From a checkpoint of a small sound classifier.
Model: 5.35M parameters, log mel input, arch convnext, norm rmsnorm, activation swiglu, layers 16, width 192.
Training: muon at rate 0.029, 23200 steps, held-out accuracy 100%.
Data: trained on synthesised imitations of 52 everyday sounds, one a clip, 39062 training examples, 76.0 epochs.
Rows from block 11 of a small sound classifier, named by matrix and row number. Rows with one number belong to one neuron. Each number is 128 + 24 x the weight over its row's rms, rounded and kept within 0 to 255. All counts start at 0. After the name is the row's rms in percent of the matrix's.
After each neuron's rows are labels from the 100 clips, of 14976, where the neuron reaches its largest size: "strongest on" is what is common among them. Only what is clearly more common there than usual is listed. The data: synthesised imitations of 52 everyday sounds, one a clip.
# gate: MLP gate (model.blocks.11.mlp.gate.weight, 576x192), inputs 0-95
# fc1: MLP up (model.blocks.11.mlp.fc1.weight, 576x192), inputs 0-95
# fc2: MLP down (model.blocks.11.mlp.fc2.weight, 192x576, transposed), outputs 0-95

gate.196 074 [104 142 132  59 114 141 150 135 172 168 134  60 123 165 129 135 161 151 135 130 106 151 129 136 102 170 130 133 145  98 141  85 114 178 149 134 150 129 123 142 138  81 150 163 121 142 121 106 175 131 134  78  93  83 102 113  93 127 101 159 112 112 104 151 140 149 106 152 118 115 114 125 143  88 147 128 149 146 164 123 123 147 139 109 136 160 144 125 130 109 110  90 150 121 145 123]
fc1.196 071 [156  89 159 134 148 159  90 127 114 125 123 103 104 125 135 111 134 153 161 123 108 144 139 120 157 127 123 160 126 113 124 102 119 154  99 127 120 115 110 143 123 152 172 137 137 130 136 135 112 141 133  99 151 116 155  85 145 169 136  93 137 151 149 158  77 112 117  72 113 105 104 134 124 153 137 194 140 134 124 117 102 139  87 146 127 150 116 152  90 145 127 158 160 179 150 128]
fc2.196 078 [167 130 134 149 109 135  83 120 150 114 107 184 136 115 176 172 123 138 131 135 136 172 124  90 121 133 122 140 128  69 131 126 142  99 132 125 148 121 126 149 113  93 156 144 109 113 120 137 119 117 130 129  89 135 135 126 133 129 102 114 100 112  96 143 111 140 131 108 130 154 108 103 102 138 166 127 164 131 118 161 115  99 114 161 121 115 176 118 198 118 127 120 155 134 109 111]
strongest on: household; typing

gate.122 092 [135 135 183 127 141 156 136  75 136  96 150 129 102 146 150 120 164 118 158 130 156 119 119 108 129 166 136 136 152 131 120 156 151 122 172 176 127 137 134 142 139 118 145 107 125 112 115 126 110 139  94 102 111  96 163 123 131 126 119 145 137 103 150 172 122 121 131 129 114  83 130 106 154  95 124 114 101 160 112  95  92  87 138 151 161 129  61 175 129 120 174 101 107 127  93 126]
fc1.122 079 [148 109 111  86  94 149 124 174 109 127 130  59 138 141 141 170 123 139 132 113 106 125 156 100 106 107 123 145 130 118 115 112 183 140 128  97 154  92 110 162 120 141 149 103 141 106 144 106 149 127 124 151 106 111  68 153 124 134  78 119 114 101  89 120 130  89 182 103 122  80 126 153  82 140 144 104 147 109  89 150 176  98 123 146  99 140 129 129 123  88 156 123 122 114 121 163]
fc2.122 092 [156 120 128 119  99 103 116  94 121 127 118 167 138 164 166 113 143 127 148 133 123 118  78 147 163  84 144 118 127  93 116 139 119 101 126 133 141 121 133 132 170 143 122 150 132 111 163 125 159 124 125 143 155 133 139 129 152 137 126  91 146 123 140 142 101 166 121 171 136 116 143 105 134 103 109 151  94 105 148 126 100 143 131 139 163 176  90 124 115  96 141 108 103 117 151 111]
strongest on: machines and effects; hammering; laser zap

gate.399 107 [100  88  68 126  85 147  87 133 118 141 129 109 119 140 171 154 128 114 149 130 157  99  82 103 143 105 186 129 100 109 165 137  56 162 138 144  78 112 134  84 146 149 142 158 170 103 158 123 132 115 147 133 110 110 130 105 140 118 140 124 144 123 102 136 108 127 149  87 118  77 114 159 141 111  90 151 113 127 153 126 154 116 132  60 134 123 118 104 112 122 140 114 119  97  78 154]
fc1.399 106 [113 117  86 117 106 118  97 126 139 132 148 152 122 130  94 143 131 148  73 104 110 101 138 108 147 106 187 120 151 167 105  95 154 171 171  88 128 152 106 113 114 157 129 107 142 154  87  95 140 122  72 137 115  91 132 131 143 168 156  86 117 138 100 122 123 118 128 120 129 117 116 110 147 121 106 137 125 155 137 152 119 121 108  99  72 168 123  74  85 138 105 126  90 113 104 147]
fc2.399 108 [130 121 148 143 133 155 145 133  87 119 142 145 125 110 139 144 106 128 178 128 167 156 152 111 107 109 123  99 123 124 132 118 133 110 132 120  93 165 139 110 145 111 137 129  93 118 106 127 154 107 131  55 148 127 116 158 114 150  98 106 150 105 150 113 145 145 128  95 117 126 158 114 150 149 106 124 146 127 136 101 168 118 108 135 164 113 181 119  74 126 123 141  80 107 145 153]
strongest on: drum roll; music

gate.29 094 [103 147 125 146 171 148 129 120 123 123 159 175 129 171 157 131 149 131 134 168  84  71 128 121 139 106 142 133 105 110 107 145 111 149 128 137 131 128  86 114 111 128 174  96 129 170 160 124 133 134 135 135  99 136 143 149 135 107 149 128 131 135 107 142 124 111 116 115  88 167 103 121 126 135  94  95 137 143  86 143 124 129 112 129 120 128  88 131 135 150 143 146 136 113 139 162]
fc1.29 091 [ 57 110 141 120 144 148 108 103 145 129 143 121 141 156 155 139 132 114 144 126 108 123 129  91 117 122 100 130 178 125  95 145 219 130 126 101 107 117 137 118 115 129  90 125 113 119 119 133 109 150 164 112 121 157  99 139 141  68 151 121  92 125 108  93 114 105 184 111 108 148 111 180 129 110 136 127 102 122 173 137 112 114  79  98 129 113 149 130 128 111 116 120 151 142 109 131]
fc2.29 090 [ 80 176 138 118 123 137 142 117 134 126 130 124  97 173 136 132 124 103 140 136 126 101 165 136 126 116 127 102 141  99 136 101 146  68 129 107 104 134 155 124 101 130 142 115 126  99 146 105 135 144 197 104 128 130 135 117 139 144 143 105 101 162 145 148  90 129 149 165 117 157 139 156 106 144 115  87 123 172 135 146 143 113 132 139 144 144 100  78  68 102 127  90 148 149 123 130]
strongest on: people; coughing; laughter

gate.70 021 [ 82 106 108 126 163  75 129 119 137 104 111 118 116 119 119  98 127 135 152 131 130 137 127 141 120 110 144 123  99 144 133 111 111  71 149 103 126 115 154  99 174 161  91  93 151 174 130 133 145 159 133 122 141 120 133 138  82  88 159 139 155  91 111 142 161 179 117 143 118 143 148 111 108 157 122 139 144 159 131 119 150 103  92 125 147  92 109 103 122 173 149 120 130 114 108  93]
fc1.70 026 [141 144 107 138 157 104 117 132 107 170 154 169 122 132 130 158 138 149 124 115 127 138 126  92  78 183 127 141  90 145 136 161 132 128 146 133 170 154 114 154 115 130 218 159 134 111 143 130 141 138 112  93  97 119 148 152 114 137 126 128 156  84 130 142  63 120 129 102 122 121  63 119 161 118 139 123 156 123 156 114 165  98 164 105 165 140 135 143 120 138 146 107 139 129 156 147]
fc2.70 022 [108 125  98 139 144 123 120 173 123  97 115 127 112 130 166 147  87 132 145 119  98 111 119 180  80 162 107  99 159  93  87 123 171 126 124 157 137 132 124 181 132 112 126  72 120  97 138 136 159 118 162 156 139 136 183  95  97 108 162 129 121 153 122 115 140 171 100 174  95  91 125 157 148 107 139 116 129  69 153 165 101 134 152 151 154 105 123 128 145 167 141 106 119 129 116 147]
strongest on: household; coin spinning

gate.151 010 [140 135 160 135 132  82 165 120 124  96 144 105 109  89 119 107 123 153  85 100 134 137 144 162 152  54 126 134 146 130 121 165 114 127 118  96 117 134 153 117 172 116  59 138 165 149 127 133 150 120  98 177 133 126 130 138  94 141 158 113 135 112 146 113 141 170 149 129 127 150 123 126  89 146 161 102 149 158 100 140  97 107  97 105 114 148 100 107 129 123 104 114 106 131 132 107]
fc1.151 010 [108 143 171 119 117  65 117 136 155 119 141 134 108 102 142  64 136 153  88 131 125 141 131 149 148  67 164 112 124 146 105 126 109 149 130  83 162 155 134 135 137 106  39 124 165 164 136 114 113 132 105 161 153 137 108 140 110 131 136 128 117 109 147 143 134 161 151 136 113 116  99 109 103 115 120 106 138 150 131 118  89 107 126 105 105 117  93 138 100 124 123 102 120 110 134 134]
fc2.151 009 [135  94 145 118 116 140 141 114 105 124 119 108 112 166 154 111 117 107 115 128 151 104  80 112 133 142 117 161 133 147 141 111  94 123 112 143 145 128  93 129 149 136 184 166 157 111 114 153 163 118 109 140  98 143 117 130 114 128 110 112 104  71 151 141  91  93 125 151 142 139  73 120 155 101 133 136 129 137 144 162 137 139 102 131  87 153 131 165  81 168 156 145 150 139 123 127]
strongest on: doorbell; household

gate.256 060 [116 134 126 167 105 141 149 170 161 131 122 153 106 159 144 131 127 103 149 100  99 141 110 106 168 155 154 111  94 120 112 132 114 137  92 142 119 125 123 110 103 136 131 153 195 137 151 150  97 152 117 111 150 131 115 149 102  97 115 119 135 158 136 152 120  85 137 104 136 192 157 158 139 117 130 110  89 137 131  83  95  92  97 103 138 111  90 135 156  78 149 162 110 154 137 129]
fc1.256 069 [149 128 120 101 144 119  76 100 117 129 110 115 124 128 103 124 143 136 172 127 133 120 118 157  96 101 126 118 138 109 118 108 121 126 142 106 130  81 126 143 135 109 128 117 151 116  96 131 138 127 113 144 145 113 124 145 147 126 160 142 125 104 132 168 156 167 155 174 145 132 165 117 145 139 133 144 139 143 117 129 167 151 136 125 124 132 127 122  98 125 143 136 129  95 168 101]
fc2.256 062 [140 133 145  97 135 130  69 120 116 119 137  49 113 116 110 130 111 155 131 124  98 144  98 143 141 132  94 110 111 125 155 124  61 108  91 164 152 127 110 114 130 147 110 150 128 130 136 171 148 169 106 155 108  93  85 134 139 115  96 134 147 110 137  90 116  69 155  97 130 120 145 106 140 116 102 134 161 130 116 107 142 131 141 124 114 126  82 154 121 137 164 146 101 121 122 173]
strongest on: people; speech

gate.458 006 [ 58 175 121 147 142 139  79 142 112 118 134 100 100 137 169 105 145 137  99 137 148 135 133 191 128  83  83 100 137 147  93 149 139 124 153 149 129 124 118 157 105 100  86 167 124 125 126 117 150 121 126 103  98 111 121 109 113 134 120 156 134  86 152  95 154 182 139 116 168 137 132 146 105 147 165 131 136  93 145 110 133 143 112 159 177 124  82 121 161 165 159 103 137 103 121 138]
fc1.458 006 [ 78 149 107 141 159 138  91 137 114 160 170 104 123 111 135  99 195 129 141 100 146 117 106 134 132  92  81  89 115  97 158 138 131 106 120 110 115  78 115 140 144  96 140 111 129 114 112 135 162 124 102 143 154  99 150 130 138 116 129 126 165  91 128 123 104 133 172 129 149 113 115 119 114 125  98 104 126  96 107 140 117 143 150 143 145 142  95  68 135 159 149 108 152 130  96 105]
fc2.458 006 [119 112 128 136  97 137 157 166  96 149  93 151 120 105 120 122  85 117 108 122 105 131 150 149 137 138 109 154 140 145 128 108  91 130 116 114 129 136 144 156 131 192 112 134 116 121 122 135 157 192  82 118 183  89 118 100 137 112 123 160 111 138 102 124 199 120  92 119 169 106 165 156 133 122 124 138 125 134 122 124 114 108 114 137 154 117 109 159 115 105 136  97 156 135 112 133]
strongest on: drum roll; music

gate.258 092 [142 154 125 121  83 127 147 164 136  86 145 141 127 132  92 151 154  93 121 129 116 104 159 122 113  84 121 121 135 115 158 106 116  87 129 147 100 165 110  86 146 132 131 107  83 123 144 158 159  78  85 104 103 157 109 117 168 126 105  98 106 140 108 130 148 160 188 130 113 132 142 154 141 153 164 125  87 142 135 109 125 102 165 102 107  78 162 142 132 112 163 121 145 146 126 120]
fc1.258 100 [ 87 124 165 147 177  90 149 179 126 116 125 134 167 109 177 142 136 127 144 141 154  99 134 138 163 134  74 143 131  94 110 129 137 161 154  95 116 143 103 110 117 119 136 156 151 156 117 127 122 160 173 155 129 166 104 125 118 124 132 112 162 115 111 174 146 122 101 125 121  93 124 155  70  81 139 164 108 135 147 102 153 154 143  81 143 142 116 155 137 171 124 124  89  80 127 117]
fc2.258 105 [111 153 129 142 113 118 163 133 138 122 156 143 152 143 106 137 112  94 120 132 147 140 152  91 131 124  61 146 172 110 126 138  99 126 162  86 119 137 107 121 140 140 122 147 152 136  63 110 111 121  96 120 134 129 150 115 148 139 116 145  84 146 120  96 161 103 153 162  80  90 146 142 137 106 138 140 153  93 136 126 161 149 122 105 118 124 128  85 132  74  94 114 153 151 102  93]
strongest on: machines and effects; car passing

gate.536 109 [122 112  93 144 118  85 114  95 185 112 125 112 121 114  98 112 120 133 115 153 127  98 137 120 116 155 153 124  54 103 110 146 157 110 101 164 133 130 163 139 137 132 109 132 155 159 131 146 123 132  98 126 140  94 184 108 175 133 130  96 123 136 158 132 138 141 128 120 124 110 163 142 127 144 103  99 152 171 170 177 113 106 164 153 113 101 147 171 143 101 136 154 147 117 130 142]
fc1.536 109 [145 139 124 127 134 123 124 148 177  85 121 117 135 133 147 128  90 148 108 135 176 143 129 126 114 123 156 119  68 112 156 149  79 153  86 105 147 121 161 148 134 143 138  94 133 148 128 175 135 164  90 124 110 117 111 141 128 183 120 108 176  90 130 144 137 142  96  96 140  97 152 146 140 141 134  80 138 163 149 106 121 119 129 184 115 108 178 119 125  85 100  99 183 109 133 115]
fc2.536 110 [127 165 130 160 161 130  90 148 143  76 132 144  79 125 110 165 137 127 134 113 135 154 120 145 137 122 123 163 150 109 129 127 124 145 119 136 140 132 115 136 105 106 142 151 153 111 169 123 124 124 119 140 115 111  77 130 136 113  65 127 107 154 186 136 115 158 140 118 131 131 109 141 101 138 107 164 145 136 138 127 115 115 134 146 141 131  56 128 146 184 152 124 115 142 153 164]
strongest on: people; crying baby

gate.214 147 [149 104  99 160  88 174 108 126 140 138 120 153 138 176 133 105 126 130 103 120 127 144 146 118 134 129  83 146 129 112 152 123 156 189 141 178 139 122 143 106 159 128 129  99 163 140 105 135 153 116 117 120 152 136 147 126 170 127 145 106 110 152 143 147 126 118 114 153 105 112 117 122 115 122 122 127 104 163 125 104 157  91 117  95 107 133  99 144 131 133  96 158 120 135 114 132]
fc1.214 144 [122 148 141 110 107  79 142 120 144  84 103 152 133 165 131 108 154 125 148 157 116 142 150  93 108 163 150  91 129 104 121 166  90 149 110 126 121 122  86 141 107 107 124 124 159 127 150 124 103 158 159 131 117 181 104 116 165 130 133 157 183 150 116  98 115  98 150 139 103 108 116 141 123 119 159 118 142 137 109 133 108 123 116 129 161 103 146 138 129 178 165 116 105 105 123  82]
fc2.214 139 [133 137 160 129 136 132 175 141 134 179 123 136 149 136 143 121 100 126 140 103 149 131 115 122 123 103 129 106 117  95 111 119  93 154  98 108 142  89 112 125 178 187 105 133 159 135  99 119 133 115 125 147 177 120 162 151 130 135 137 136 127 166 141 159 174 145 193 119  90 105 129 151 133 116 128 130 126 134  96 137 144 144 118 127  76  94 119 130 130 116 114 141 147 121 115  76]
strongest on: clock ticking

gate.443 096 [ 62 173 141 132 153 143 115  95 136 134 122 149 136 160 145 144  94 136 133 133 153 138 107  96 131  76 105 139 142 137  94 140 171 106 158 132 101 109  86 117  82 143 124  83 127 138 143 127 145 138 151 108 113 167  93 130 156 135 184 103 109 160  67 127 152  89 160  85 101 135 125 163 107 134 122 146  94 101 114 108 141 120 123 147 128 107 104 101 137 128 138 170 132 117 155 115]
fc1.443 097 [100 139 141 144 134 202  80 142 123 134 157 133 138 128 129 169 118 137 159 153  94 116 153 124 118 122  91 178 117 119 131 134 178 167 142 135 100 117 134 110  62 117 171 140 119 117 155 135 140 144 137 121  96 157 126  84 163  99 174 152 126 125 109 111  83 118 126  92 109 143  97 170 126 134 119 155  94 111 141 150 134 125 101 121 149 129  98 141 143 148 147 143 155 147 137 174]
fc2.443 098 [ 54 101 132 173 114 117 117 154 129 134 159 150  92 137 139 102 142  88 145 105 118  80 156 118 135 150  77 118 121 138  99 153 178 124 108 119  88 104 137 133 122 132  99 135 131 131 116 149 133 133 133 134 116 161 142 102 129 142 140 137  99 163 188 153 104 139 140 143  68 114  95 131 152 105 124 110 117  97 131 178 129  98  93 129 134 130 148 110 131 121  97 117 113 145 129 152]
strongest on: coughing; people

gate.225 007 [ 78 135 103 131 160 130  68 160 126 128 116 136 119 146 182 158 133 166 123 167 120 107 121 110  69 108  90 140 139 119 129 118 136  99 149  93 167 126 136 124 114 128 154 116 126 131 136 132 124 137 156  90  79 189 114 122 125 137 139 150 135  93  93 159 113 114 134  93 102 123  63 156 104 120 121 120 176 140 168 128 119  91 137  93 174 116 123 141 108 145 144 141 159  98 125 124]
fc1.225 007 [ 80 137 109 121 142 143  65 147 136 127 108 145 124 145 193 167 136 159 137 155 105 134 116  89  86 117  91 152 133 105 146 108 135 109 145  96 155 116 134 128  94 132 152 133 123 134 131 133 121 134 142  88  74 176 116 129 127 130 133 166 152 110  90 165 125 128 129  79  94 125  65 152 101 133 110 112 185 139 180 128 154  88 129 118 164 124 144 139 111 141 136 144 163 102 108 130]
fc2.225 007 [ 68 131 159 131 138 129 122 151 163 124 118 141 114 131 166 137 132  80 115 143 123  87 127 116 108 147 129 113 114 134 125 112 177  96  96 134 122 154 126 153 103 145 136 175 149 121  96 108 119 116 186 123  90 137 109 110 137 121 117 118 132 106 151 143 105 165 121 120  77 105 113 153 146 101 152 126 123 150 138 131  93 105 100 117  98 114 143 108 132 136 162 110  99 127 112 144]
strongest on: coughing; people

gate.235 130 [129 150 113 139  93 141 129 119 113 134 196 154 138 126 132 121 140 172 145 138 120 117 118 127 135 121 115 105 130 124 103 184 158 115 142 137 107 156 154 114  97 119  99  92  91 111 155 141 140 122 170 115 132 140 111 113 156 124 135  90 118 117 122 112 111  80 133 144 132 170 148 174 136 113 128 163  70 122 164 139 137 144  79 123 130 137 118 142 105 112 111 170 153 122 134 121]
fc1.235 130 [168  86 108  88 126 125 165 111 151 103 101 125 152 118  96 120 107 141 120 134 122 137 113 105 158 122 154 148 103 156 117 101 124 139 141 105 151 163 106 135 158 135 167 119 139 103 123 132 130 151 108  93 138 100 156 120 155 129  97 134 124 101 153 108 103 165 135 117 175  73 146  94 176 111 121 165 117 121 128 137 115 116 139 115 166 140 135 110 153 136 122 122 119 118  71 131]
fc2.235 136 [159 138 112 144 153 140 111 117 136  69 152 135 163 141  89 116 103 123 110 117 112 162 107 101 110 127 147  95 166 110 146 126 107 135 111 138 134 154 170 136 151 142 133  57 148 131  97 152 151  98 127 115 146 113 108  78 127  71 140 167 111  88 116 122 123 133 129 145 136 121 160 127 121 122 113 108 108 107 123 131  96 130 126 119 141 135  91 150 104 121 119 143 125 147 150 152]
strongest on: coughing; people

gate.490 009 [184 105 154 112 141 104 148 130 131 118 121 102  74 162 109  70 122 135 139 111 151 104 134 146 150 110 151 154 102 143 121 117 130  78 139 121 151 156  83 193 149 156 123 119 101 132 126 151 157 158 150 122 121  77 115 114 119  89 128  85 112  72 106 122  99 100 151  86 148 120 129 110 142 155 162 125 147 126 112  96 141  92 146 137 147 113 138 135  81 197 139 127 139 110 148 147]
fc1.490 009 [165 163 166 119 103 169 102 135 158 151 155 127 145 107 123 118 180 130 107 146 112  87 117 144 154 131 132 130 160 100 129 149 136 153 145 106 108 106 106 100 103 126 139 125 150 118 131 110 118 121  98 153 147 173 112 134 144 142  67 144  96 128 149 159 124 114 150  73  69 114 143 164 117 115 158 107 134  76 116 109 143 127 126 125  82 139 100 106 103  89  76 108  94 161 108 109]
fc2.490 008 [145 103 161 139 111 152 109 131 112 158  82 168 126 125 152 102 101 115 164 112 117 175 131 114  92 104 124 129 110 132 148 136 123 136 146 127 104 120 125 100  97 145 129  85 170 130 177 122 149 166 139 134 155 125 132 134 130  89 138 159 140 127  98 140 135 126 111 120 141  72 133 149 105 150 100 157 196 134 148 156 149 137 131 108 153 119 134  69 130 127 159 167 146 120 116  82]
strongest on: people; chatter; speech

gate.390 123 [174 104  90 129 101 155 149 108 129  86 163 110 129  99 131 138 136 119 154 136 123 111 102 146  74 102 140 118 104 125 121 154 103 146 155 127 131 124 110 154 133 111 123 145 155 114 141 107 105 121 119 130 124 155 121 126 170 115 124  62 130 127  84 108 121 106 139  97 151 175 151 109 172  95 162  94 126  96 179 113 125  88 159 111 146 124 132  93 184  73 101 134 130 171 128 123]
fc1.390 118 [121 114 115 126 138 179 116 156 149 103 136 131 101 128 111 132  72 117 138  85  81 128 159 145 140 124 143 145 166  99 100 121 120 115 135 162 147 113 126 134 115 164 138 141 105 114 173 145 140 128  86 116 126 127 149 140 118 122 114 107  57 112 143 135 141 121 100 170 155 138 123 112  81 118 164  87 120 134 107 120 162 174 129 150  87 135 155 176 131 101 170  85 113 125 123 116]
fc2.390 124 [128 126 148 133 128 155 144 129 142 157 136  83 130 160 132 161 146 116 139 118 144 135 138 113 134 135 112 115 165  99 133 156 162 142 117 150 104 153 126 156 171 124 147 169 114 114 113 170 153 205  95 138 104 110 147 133 150 127 149  99 166 123 177 110 122 122 118 147 158 130 147 133 138 135 102  97 146 140 132 121 141 119 131 121 103 131 140 151 111 103 181 128 109 127 127 115]
strongest on: people; coughing

gate.282 008 [144 111 121 135 107 129 117  95 101 155 135 152 188  97 107 128 130  84 101 133 148 142 141 128 106 138  99 138  91 121 133 130 139 136 119 124 111 139 158 154  99 130  81 128 166  66 157 140  91 170 123 117 129 138  96  68 102 110 134 164 150 137 121  87 104 147 126 135 121 123 102  85  97 124 122 134 168  83 123 104 133 139 134 133  80 153 127  70 153 117 139  92 121 120 122  98]
fc1.282 007 [104  62 154 109 158 107 132 106  91 170  91 131  72 113 107 123 143 124 113 133 148 100 139 120 110 108 140 156 168 132 123 110 150 128 165 105 144 101 124 150 102 147  69 100 155  83 118 167 152 142 126 139 134 131  99 136 137 117 130 171 129 109 134  91  64 104 160 126 111 150 116 142 117 129 122  74 134 125 135 139 173 119 137 161 138 135 118 133 107  96  96 112  93  87 122 110]
fc2.282 007 [ 84 112 172 115  94 156 129 105 115 182 145 166 146 151 125 112 108 140 132 148 116 110 142  87 178 142 104 124  93 111 105 117 127 150 153 118 133 143 107 120 173 115 108 125 154 144 123 149 129 143 108 140 139 140  97 159 138 143 124 113 114  84 106 161  68  70 137 108 113 134 109 120 148 195 112 114 148 160  90 120  92 109 148 157 115 141 112 138 103 148 138 112 139 168 136 150]
strongest on: doorbell; household

gate.530 037 [102 167 108  96 146 140 115 101 133  99 132 103 136  95 152 133 186 153  97 153 127 166 138 123 140 134 113 137 147 121 159  98 156  87 191 128 119 155 143  92 131 132 154 136 137 127 120 121 145 107  94  86 178 152 121 121 130 141 131 126 137 147 169 142 174 123  92 121 132 171 141 144 154 114 121 170 128  88 117 120 143 111 147 112 138 116 132 142 143 139 149 117 169  92 144 146]
fc1.530 043 [112 169  93  91 151 134 160 124 130 117 142 135 161 157 139 153 119 158  88 103 132 152 146 111 126 134 140 124 151 125 139 125 133 110 189 118 127 141 107 113 133 111 138 120 144 142  82 111 145  52  97  86 176 135 135 122 134 143 155 113 131 129 167 132 145 127  94 133 142 131 102 113 146  94 163 102 109 115  95  85 130  82 122 100 148 158 100 142 129 123 121 119 108 131 156 147]
fc2.530 040 [128 140 169 145 214 133  99 123  87 123 118  91  94 114 135 114 169 104 115 129 149 145  99 162 169 169 161 148 142 116  73 108 147 138 170 106 120 161 144 145 167 141 106 125 139 131 105  87 139 117 116 120 129 165  91 120 136 107 115 152 124 151 145  78 140 159 136 110 141 128 124 141 104 149 121 102 155 136 145 150 153 122 130 121 108 193  94  97  97 133 107 147 128 119 103 133]
strongest on: machines and effects; car passing

gate.429 162 [171  77 165 152 143 168 155 156 115 145 108 122 144 144 108 166 114 140 109 118  86 138 112 148 136 174 144 136 128 156 149 131 129 143 159 116 121 152 122 155 120 156  68 100 135 132 117 172 153 124 117 148 154 117  90 144 208 124 135 178 142 116 110  65 126 111 137 104 144 167 116 136  98 125 140 129 164  70 109 118 159 154 127 141 118 101 166 142 137 109 109 121 126  99 132 140]
fc1.429 169 [158  75 144 101 163 153 146 117 172  56 131 114 130 118 162 113 177 121 141 124 129 141 105 122 146 128 166 139 102 113 122 163 122  99  71 165 167 151 111 113 144 119 126 144 130 116 132 114 124 114 109 164 135 126 159 110 125 138 141 149  96 136 161 113 157 140  79 143  98 133 111 125 143 115 127 142 133 169 124  97 106 127 127 125 148 140 119 161  68 137 131  67 114 128 129 177]
fc2.429 156 [137 112 132 112 156 121 114 110 153 118  75 131 107 132 126 147  90 120  93 164 106 129 148 135 116 153  99 141 103 123 145 144 159 155  75 141 135 119  98 120 124  83 124 141  94 140 116 139 114 111 112  83 137 122 106 125 152 116 137 110 150 143 140  93 136 119 155 130 109 169 103 130 106 136 166 179 104  83 140 129 124 122  99  94 158 156 119 102 167 141 153 122 141  91 143 164]
strongest on: clock ticking; household

gate.173 012 [108 141 130 121 144 132 169 112 153 112 138 120 133 120 102 162 111 124 146  89 130 111  99 104 175 121  91 112 152 118 119 143 143 133  84  98 112 111  90 136 162 126 144 154 119 159 130 116 153 156 116 114 162 126 122 135 124 136 158 128 148 151 131 142 104 159 202 161 141 131 141 138 106 126 139 122 136 154  91 112 112 103 143 150 134 116 111 156 136 173 115  85 136 133 127  92]
fc1.173 012 [132 125 133 152 101 143 107 170 112 100 126 138 183 167 121 149  76  68  72 112 136 144 133 146 127 136 127 130 150 127 139 143 139 104 150 152 120 166 189 121 138 146 137 144 143 143 154 129 140 120 134 153  91 135 131 121 108 100 120 120 117  79 136  93 148 112 102 142  92 120 144 153 135 138 126 102 122 134 154 139 169 161 103 113 124 135 141 104 165 100 140 191 133 125 157 154]
fc2.173 013 [101 137 107 127 147 133 160 111 110  93 113 124 131 106  91 123 153 127 125 147 156 110 119 144 121 147 114 152  73 156 117 130 137 104 129 144 122 168 166  73 133 106 138 101 126 162 149 139 122 148  87 105 140 114  93 138 108 133 115 154 132 138 134 162 136 134 117 121 154 134 155 103  99 172 130 162 104 113 147 135 139 127 104 158 187 161 153 124 108 115 123 141  94  91 176 144]
strongest on: household; typing

gate.333 082 [151 108 181 123 167 139 108 114 133 171 148 136 108 113  97 149 169 123 107 115  85 141 107  93 132 114  94 148 145 138 140 126 119 121 155 116 127 100 119 128 107 162 139 132 148 126 112 125 145 142 129 137 111 143 152 112 172 131 115 137 153 140 167 137  92 116 191 151 110 133 116 155 156 132 133 159  98 134 160 123 135 142 123  99 128 101 108 115 167 108 133 120 128 137 111 126]
fc1.333 093 [116 115 152 121 183 142 179 155 115 168 126 168 162 117 114  98  64 139 168 140 159 127 130 127 120 167 105 118 138 117 160 100 130 129 144  90 149 202 159 149 135 129 113 102  99 117 107 126 125 159 163 153 102 112 172 122 181  97 143 115 122 142 109 133  82 117 134 136 131 133 139 110 181 119 127 100 115 111 105 131 143 101 123 138 109 116 149 103 110 120 135 123 108 181 133 120]
fc2.333 085 [ 99 107 165 116  80 109 136 147 141 119 108 119 160 162 108 103  86 142 119 128 140 132 143  91 149 114 127 148 120 135 217 154 108 162 111 158 129 137 143 138 142 124 131 159 107 119 124 112 162  98 112 140 107 145 146 137 116 102 114 157  95 150 115 153  98 126 132 141  99 133  60 122 134 144 169 111 152 128 156 103 169 134 176 136 113 108 122 134  79 117 120  94 107 137 106 114]
strongest on: household; clock ticking

gate.509 011 [128 138 136 173 129 141 122 155 178 102 180  93 122 122 133  90 130 139 106 149 131 131 118 152 133 104 158 167 134 120 131 122  94 116 106 135 147 140 114 130 143 120  71 142 154 109 101 151 141 112  98 163  95 138 127 146 170 152 136 141 135  97 172 104 122 184 129 173  85 111 108 112 151 130 127 107 145 154 143 116 102 136  99 156  99 141 120 165 106 137 161 139 136  90 150 149]
fc1.509 012 [123 104 109 117 155 154 140 129 135 123 104 128 138 156  81 117 120 104 141 111 118 170 150  77 137 152 116 110 132 142 127 122 157 113 108 120 119  87 146 121 171 153 156  93 137  92  81 167 132 150 128 108 123 102 103 139 157 135 144 127 140 169 104  97  99 119 140 144 139 119 127 124 120  94 110 156 146 107 100 116 161 145 112 143  96 143 127 111 142 122 126 101 126 132 154 142]
fc2.509 011 [131 151 113 117 119 140 122 151 126 134 128 201 171 120  94 129  99 124  92 147 118 125 150 159 136  85 143 125  98 102 126 131 122  90 141  77 185 123 141 130 134 110  94  92 118 118 119 116 137 128 128  91 163 126 131 157 111 151 139 148 136 119 130  92 177 167 145 106 103 107 136 149 116 107 129 124 146 112 130 103 133  96 153 137 167 134 120 150 142 139 107 120 138 109  98 180]
strongest on: household; glass breaking